python train.py --qk_norm=true --inner_norm=false --optimizer="soap" --beta2=0.95 --batch_size=128 --lr_schedule="cosine" --weight_decay=0.05
Rows from block 5, named by matrix and row number. Rows with one number belong to one neuron. Each number is 500 + 25 x the weight over its row's rms, rounded and kept within 0 to 999. All counts start at 0. Numbers have three digits each. After the name is the row's rms in percent of the matrix's.
# fc1: MLP up (model.blocks.5.mlp.fc1.weight, 256x128), inputs 0-63
# fc2: MLP down (model.blocks.5.mlp.fc2.weight, 128x256, transposed), outputs 0-63
fc1.116 111:534491462545522450487518529487476550490531442544503517506512499522547484448508501518481527538487526553458474515486523497512540474521433492484483515488527511502540505510552487495495522518554527
fc1.117 098:447550452477482477461530487515488488484506541484489509504533488491481520499528479542497517521505488534537500537503525498527460490425486495558507500506469517536482472500485475492485505525487472
fc1.118 101:462489490489511501511486463480498464453506517500504493487522507494511515516490507434481507491468512517486495516497527538477446481526472527513528540500488551506480516472510528498541487490541502
fc1.120 096:481560453525539504500494522503550501549525554505457504509500517484520483546516490508485508490536469525464528494428466522508496472509499519517471519505518542546546528507521493487471509498514520
fc1.121 099:541461489508452497518489540539510513507478469497459503513511481518504471440524499483522495473492503475486486522491521516471469512536499456497504494457492486467518488470476548465517500522531544
fc1.122 092:531529490462529472515527451490505509462528480514458516492515481522498502498528500499451491494518467523494483519546511544520541480489477487527498499525465461527451509495478522504515481564515522
fc1.123 103:503494475482511503515523500529498439486510435485497534487521510512518509513494497529485506494476510477507542508551492487503480512504482480505480524550525501511502502485439519514504505529514536
fc1.124 097:471450519500500499473504529503515491486498479513494512514526500493495462505534517496557509484553438510484531522522495522461477518513438495487493473473493504504501552503514476466465513476497503
fc1.126 097:519504467540464497507482486505518476502541485490529478491503524520502482481524489487476502499497518524496499487532504524488492541514495518470491452473480474540432481489519484470484490489483467
fc1.127 106:464526516465537515474451539529510502510493533467539531491484515513511513534501489485498531543544502525518510512553484496497478500493463500490436492486471455541504496508512526501472477492575510
fc1.128 109:504504486523479531528514514469507478537515484501530482463473448448516510490528500507496528470443493494499488516423447512505504474493514487552500498479445478529516484493446509536541506522535506
fc1.129 106:509492555549494514524494530519512536490542484492451500501476508516467499515520525483486491543513516546510498527472518507468483517515487539445534481465483470536485571512501534510536487486545506
fc1.130 100:483487500477479492507521525503487450505511530546512474470513499499528515486503494515521477464484439489461474514502529491537482478509508502501464508486509503528505434525459489443494482520478489
fc1.131 104:502500520504515490509507512514527514503515513505529509477518447528452528517510530490527521520528497468494442518509529502540530518465488544527486512527473468498453499517517475508464464531509489
fc1.132 098:472486524496499441500469494499503469493511526524527506521558479520541534475515527463485515506500519483582528484464483486460507479474494459492512498474521501537504458487513516525544472480519484
fc1.133 092:449490525464502518506531521473481527501468502515524477493529469502512496509512530463517491468481525486510507500521517499490469518548457496511487511493520506521516518468489491502510493521520545
fc1.134 110:476482493504532531467539503504513508509535509523478463485520480495473518540533499523510503485493451476509480504479484477525473537523513500516478511510530517522490516566509518537533504525523507
fc1.137 100:500495468500497485484465467536548449462516536524455551492503486465486501483541455488478496499468481484505501478472533487508488495499491460478513505526506521512494493475489498477518478498511506
fc1.138 087:465487534540518499484534525542538523510487474491505500535489485482511503492510512502527526525510469479494510515514499504513490506490519544461458528484494497521508488470503512553494548505478496
fc1.139 110:484513474526520526494490495495479473468551471461465459505515497530504489504476476477492505477523505482523520490526514495491501467509505503517511556458460481513456536495492491501507527447523500
fc1.141 103:532552475544468456498515484502491461517520534465537515471536485519504510518513518487471504547475496526496491496548562536517510504500448521515477489542509506515487528500467459536505512501546507
fc1.142 101:491488492472475479540536450513548461506467470517484508512502468543506528550516489517434470506512510512497511487466488493458521495534509472498528500509486556498514472518469512501523510490486486
fc1.143 088:515492515523531512516497551500487499472507512520459510511489528474518479479474531494501491499484493490487468528461525524498525458490529490488475522510494511508480478573508497500523483476472469
fc1.144 098:466497512526526516523488515484482476491462527476511513509487488490497475510522457484529503493525522506510483535495548492462495503533483520509514488515543513506538528516505511509516492491547480
fc1.145 104:480499468532502486447518515502540499503501480490539486445491460521471504518506505508506515480494492545500499527544511432495500505453501457508533506483525525518496507543476498494510532523472513
fc1.146 092:499487491539519502561468528492535534482522539501499503504496482523521497527552491508533494490506548455494482505522507486528488533487497486470460499478491544474510543483465489486534506458503488
fc1.147 105:472498497479509484539488500484520490483497515553497481493513497443442465550502515476494489492469500472493504525462467528545486483529511502555498503499514528507485455500508490497505497531514517
fc1.148 107:524481528499518478515447515474504470503529506520510486496512525535527469516476529541485529478541506504486520529485518497486498528479464505500532516502535504528516455500516551541517486549487503
fc1.149 102:495471474483491477508531497509502521440496501517486547463520486526527543502544479497525495489523504433505519487495525445501498505522463508442499491504505552518459481541489469523510507519534509
fc1.150 102:480518502528504471551507477491508511494499457491521499496490503496509509502487437503525533480482501470504525491494498507490503550543456475531463495482501451506472482485471490503510520544466460
fc1.153 095:535531498535537476479498486474479489508484479508508495512451470517548483503477513493491491493509514499495484518515516495485496507510475528485489498488518493490512514496476541532531512573535509
fc1.154 107:553501486505511483495535467511521495485499497483489512517512501527504483528463475525505510532509469530482495485522550511506473489480540524570515526532492481518513507508479517432521466500499509
fc1.155 105:477502529490562524473483487488538488476505513507505465463466490513517433508492547493516523449480550501477510512505522486538465478522445506518496547516495507516513509507453498487508468510501534
fc1.156 096:514502531471542526493490478522482482515510541509519506494530503505519467507521470493500474487461496526502452521516513487513520458464511488511485507510498498550435510537488449517502558523511520
fc1.157 104:495488506498514481472471533529490505479527462517492497488514490491469525507512505495525473503497524498504528463476488512472463527531519526489537540431488497504551463476514505511469551523514497
fc1.158 103:504521543519464510483531538528500479507503482532505505501479531523525507466485515545503491493541538491539520554460519497499502518510512498497431519486510508516528512512510481475470508512511528
fc1.159 093:492506529501464480512494524514505493512487480482464506471515493523535511478513488531502525504466540558481520532426474508504499494524516518526488517475531474476511525480489552522460525483523497
fc1.160 101:480492529517458490461520493530522529483508471514530512510540470486507486484483488462457532508512466504503511489491556515517478506509489530540512545490498492513508480508541521506502533511518523
fc1.161 100:526472455471489527524536509516473518494476512525531470480478495486500474490546488494473554479535561460523504537528497445507489521494482535514521495508517453483482503505530502468510510493520462
fc1.162 092:515498488480523475529446518553498531462476539502535519525540492538471498466472488490510506539511569512424528461476482490522520479502479523483489496487523510465488515498500491494485494474531532
fc1.164 099:523501486528491484530522557473536513502462471481512509489457525474438515513474504480501521479473522511515500476507559532453502522503509524504461495533517473514506455478524511511452524537524484
fc1.165 100:500498534487479497490498486521487492508470539517454510524496515541506538489509484492508461488492494481487505511504454503496491465511507481526509522548498542550507482560541526494541495510546526
fc1.166 101:537502493480491486547500456533488508495515490510480501492553485497483495469478514501528458506494469510501490502494551495571509495471496494509504510497522556507522510528487499510511505511539498
fc1.167 096:470502521521489494496495562483498479485528490478518497442497516549521500500514463500494492469494540486494490460488441466508522541497512459465513494544491514538469550501497458529531481533520506
fc1.169 099:508511489492473463490521469494494531492472458544518497495486510467493492513466501481511503476515506515520469457472541540493521535530512542503520510550518495514498493486467500541503498473569506
fc1.171 089:495539498478489455502520546529516489466516541486511499515504477516516537488488500511496477506498471526536519527512553463510531496464476476509481478532498468529450462502483490470490460521503479
fc1.172 098:471544489499529514508489491505515481540509506501524523494559482502495514473470478492489501463532527497516482497529516491503472486496438539476494515465524539536542486506497476516471461469484496
fc2.116 101:533477508485472472496462520503508499487507515454499497479476545518522533534506544495498513530489473467544514497471502505464534564482493464513507494462504536498492495503511555436538488439504516
fc2.117 092:484448514549462477508478519472478504525475539492527526538467503548492512514455506497500513510495518488497510484491489496461526505497510490518526447483487479517486496515532509517492484462514554
fc2.118 100:494523497493500494521469476526504499508522549483499483475494517482549496520516514500464488484468488528512488486511479482490469479470490528482504480461475468486469508502463480521526467509517453
fc2.120 102:529513487507416532489533512470468460473507478504531478510500514464519489502490505504499468481506523505487500535508545474467485475456506485553451472505495516444526519473472497488490512466504491
fc2.121 097:522483463496532537499518498515495520498495556516560505495564496470460490487484469525503524521498472462529502496522522485487512534505475486498482515512470502465460462461505471496496468481452545
fc2.122 104:467518469506493545470499481487514469500484574477530504501468506508542479475488479481488481495536477466491521497463456455447516515517499514505530513506506475517517484444514518522536513482494504
fc2.123 107:486469474487509477479488496475490529562520518481512457470498510481502494481529460530531496482511531464476482460475494474504494480499516471472514477515478550496529504499509469487511443507537528
fc2.124 105:453546522463493499522540515491504524515504491548489525526470523506487533551490478476491485518493472464493487486446520485505502538505555537480512525475487484543473487515482526480505486485512472
fc2.126 093:494516527494480504458500512510505474460465541472484462563493486514487518493494508556537438516496545468472448464473492492479497510519555479482511476476501521484508504537486489496462524447543498
fc2.127 107:483522461522467501541511514475498517485462561539492530477548518522502516503528497477512512505464495502473482551500538516505536494517526481514525475514521552517481455509515486479483470536536506
fc2.128 111:509462493486520485513494525489525473491530522528485533468495553527509516490514503535476542495531501460528499512481515509525461474512492499477507516502564493491477531542541490462493517457515528
fc2.129 106:484507497472542476486548511507498478439496559462495502490498538533548472511475488500510500451480533501529529496537501456543471501515503527497534521513531501527486560490527527509499519477486468
fc2.130 095:480534500523516498505493490500489528492482530467478497539501539443476550473483501462541506495502515496532539495530468479504494511503497522544458523477504446482485560483519468528526492478464504
fc2.131 104:464484493480494520525516492491513515488536502522501541484502495507499479474530457493494569532468519481529520456477492492463470494497546464477484489526535514478472541543485482463500524523507499
fc2.132 103:550522489533487504507544495480489514479487477527460500516475527477496498532517486541498469454498492518502543537485513516476472569510477521515452504530484551502497517472499488480518531516520467
fc2.133 095:518556507498507532518519485490493533513503506495509505492481574511454497488486507507487497530513468496503510504441522509501492489466522501480494480513501484518497524470498535516518527516490505
fc2.134 101:503474495497494556476497540500531452508466505496457467511457498528520508462515513513503471487507534528497456527521498526510484487542505569562511505505550478535517490482499544469501467490507518
fc2.137 099:517565510494444516514496513458506524517486538511509501484510530503507487537454505512490490496531477511471507532476532522482507536541463486490472527469522495497538486486509511525479502518495501
fc2.138 089:496491502496479488485481464495485440491497491488528508506517466487433439495509514499521511526494482510486510512487490495528517469539454504468475529481538539511532522488512510535481505470523515
fc2.139 101:526491486465450508498502498501479455506490492532447505434484489547499510469546455507475537504488572502496425464532479484499566491543515519487490465513487516490510494510496469473513490524524493
fc2.141 107:485506541500485449512464438503496460475505539489518530546509501520525533498506518484512495501540498456496488527494457517513488485479503537483512444468466478485503482503544520513469494464503507
fc2.142 101:490526491545495516543516526517488486502488487455510531455439444511518536479543481537527470482524504524492515538497522522506547515522476499511486517568480471522533497484526516518526518507495481
fc2.143 104:493519512485523523522508490458465513523524489508525512470471520494464513515468498520506470501495488488544463487498539503506502497507519513524511516486516465488520468469508458506530494521488496
fc2.144 097:520486524490507475470494480522502478547509503489502469533507511499514477517503514470497571524475475522521507516492506489477470480443523493492470557531517505507568482563490481490533498483498485
fc2.145 110:506503509475492520497563534527458514454501505480527487512519503521501546534506484529444510490536534440518483486497518490540489472507509492504484525488518532468525503520513479517487517470496472
fc2.146 091:502486534490509520512534491519450489500484500503493509531533513478542469489559506547512520537497458501483504502542511515469531534485505500511514465526500466526573484520519495487520527513530524
fc2.147 103:498507487484489480427504477497481498538500499474518486511479491467548503473497512503525492503527518455468559503528462520495509518520527505539505487450489497550488516529454513466537504514492513
fc2.148 106:525488482513473455470531481537436506492493487480506510521451451507489484523532503489515486460492477485497484505522491545496484549483519499517482497497483520538457537469472435502483489508485545
fc2.149 096:550518496485525492512522523507526543482496522516517447473479549444476508500506444543490497489468515483495485516508511476497506504484547501442466527525451454483516461484473515513498483511527547
fc2.150 101:468475523559479475509482521506489502518527480486487491490507500510584504521503487464462523510502532551485505452469498496485515575468514534480516504509474501454527519502507521461471459477489485
fc2.153 099:511450497494504439529472477482473462493497505540520504520505482496542490491521456516454474485490519501526456542513518529509500475496510454560484470520473506512492497467481501476482498444473501
fc2.154 106:485488476514493505503458522470523490507473459472517538501526482507521485469455557488479514478496475502504495496496475462458505529518501476484523531489481538526468491500519497550484546477488481
fc2.155 113:493481507493486475512505531500507475510494484504501502500517504482469510496502496516464484488519521531488543499485527501474537538486510545496485556515537482497501548494563493518513497466464495
fc2.156 091:510491529522511525475502470510498503529497491549533496433551533450517515519450502528461461518523527506523504476484523468525500499487491485526499499497489473545520497499460532493512497504451471
fc2.157 100:497515492513451518487492470458480461509527521510458490495507490494526504485478501528471537521538485527502534485533484465537491503483522522508493524468496503505458540497508495471505484467504485
fc2.158 101:525484510506498521503537485535470514512490457520495508456490507492544485514531490447485440480486473489477510501484495473568464477523519519508546460467506505511497484524492510499494521505525484
fc2.159 092:484513475482486518528441489508473559490516478529448444535476499544538506550504517503508497517495444492488502491490531520496501517461472489512527511483494497513503466526524525501524502500546506
fc2.160 099:509479503530492474509507523443509499484463500514479489508490489518506525512492500525511493520493512482520446509497495492459513506564526469482510470508518518506490490475531479531491481482467491
fc2.161 100:489549468520483538510466503512473522529495507450495535526519493513470550508484519486497495483493504496510481488481513536551482526511518499509445487510520508553538506523489518507505504475512504
fc2.162 100:489487497498506529481473499461457481487492450473508477483504488499522522576488516508502529483488480475517506503456516487466474471501501491509555488519522484481499478516516499482504514521514524
fc2.164 103:494524473505496542482497487495483518492518538504487497470492506521519464490529468528494503484503487507464507487497450484507523435468537507506471503519481502520500520462468499523497479415498506
fc2.165 097:486498517526529528489472484545548511484527494516486487486518528508501489540514465520564524448498501500476536512534453529525496460493489500505551542466520494497539482461492504489506467502451483
fc2.166 093:495510497472510534460471491489468530485511518501520448474474500486526492509500498496454520540502528464488521559510533510491480507458487513525507494465498505497521514522537490507542470514534489
fc2.167 096:546524469478486522503493496530518484522498541477558501489522501454510507493491499536467488479524467506484518522490509509492483517543512441549486528506528489502549522501493518479456494512478445
fc2.169 101:477500522526450550459458471445507501486504529515494553491472497512469534488528542502514516505518498506500486499532493438471543504490498482514530519492477555520517483545504446528504486529520515
fc2.171 095:455482542513495497471474481525516534543490519490484505448503505519476492514533465498491526500518516452479507503495468477462464522484482507520509482525519560442515510507527486505485515505521487
fc2.172 097:486499526497501488494512501553493551489522467505515472526466504465542487452440479496493466517510509501545523485501509487465458514500536503492494467538495523471473507462475510498487499523503484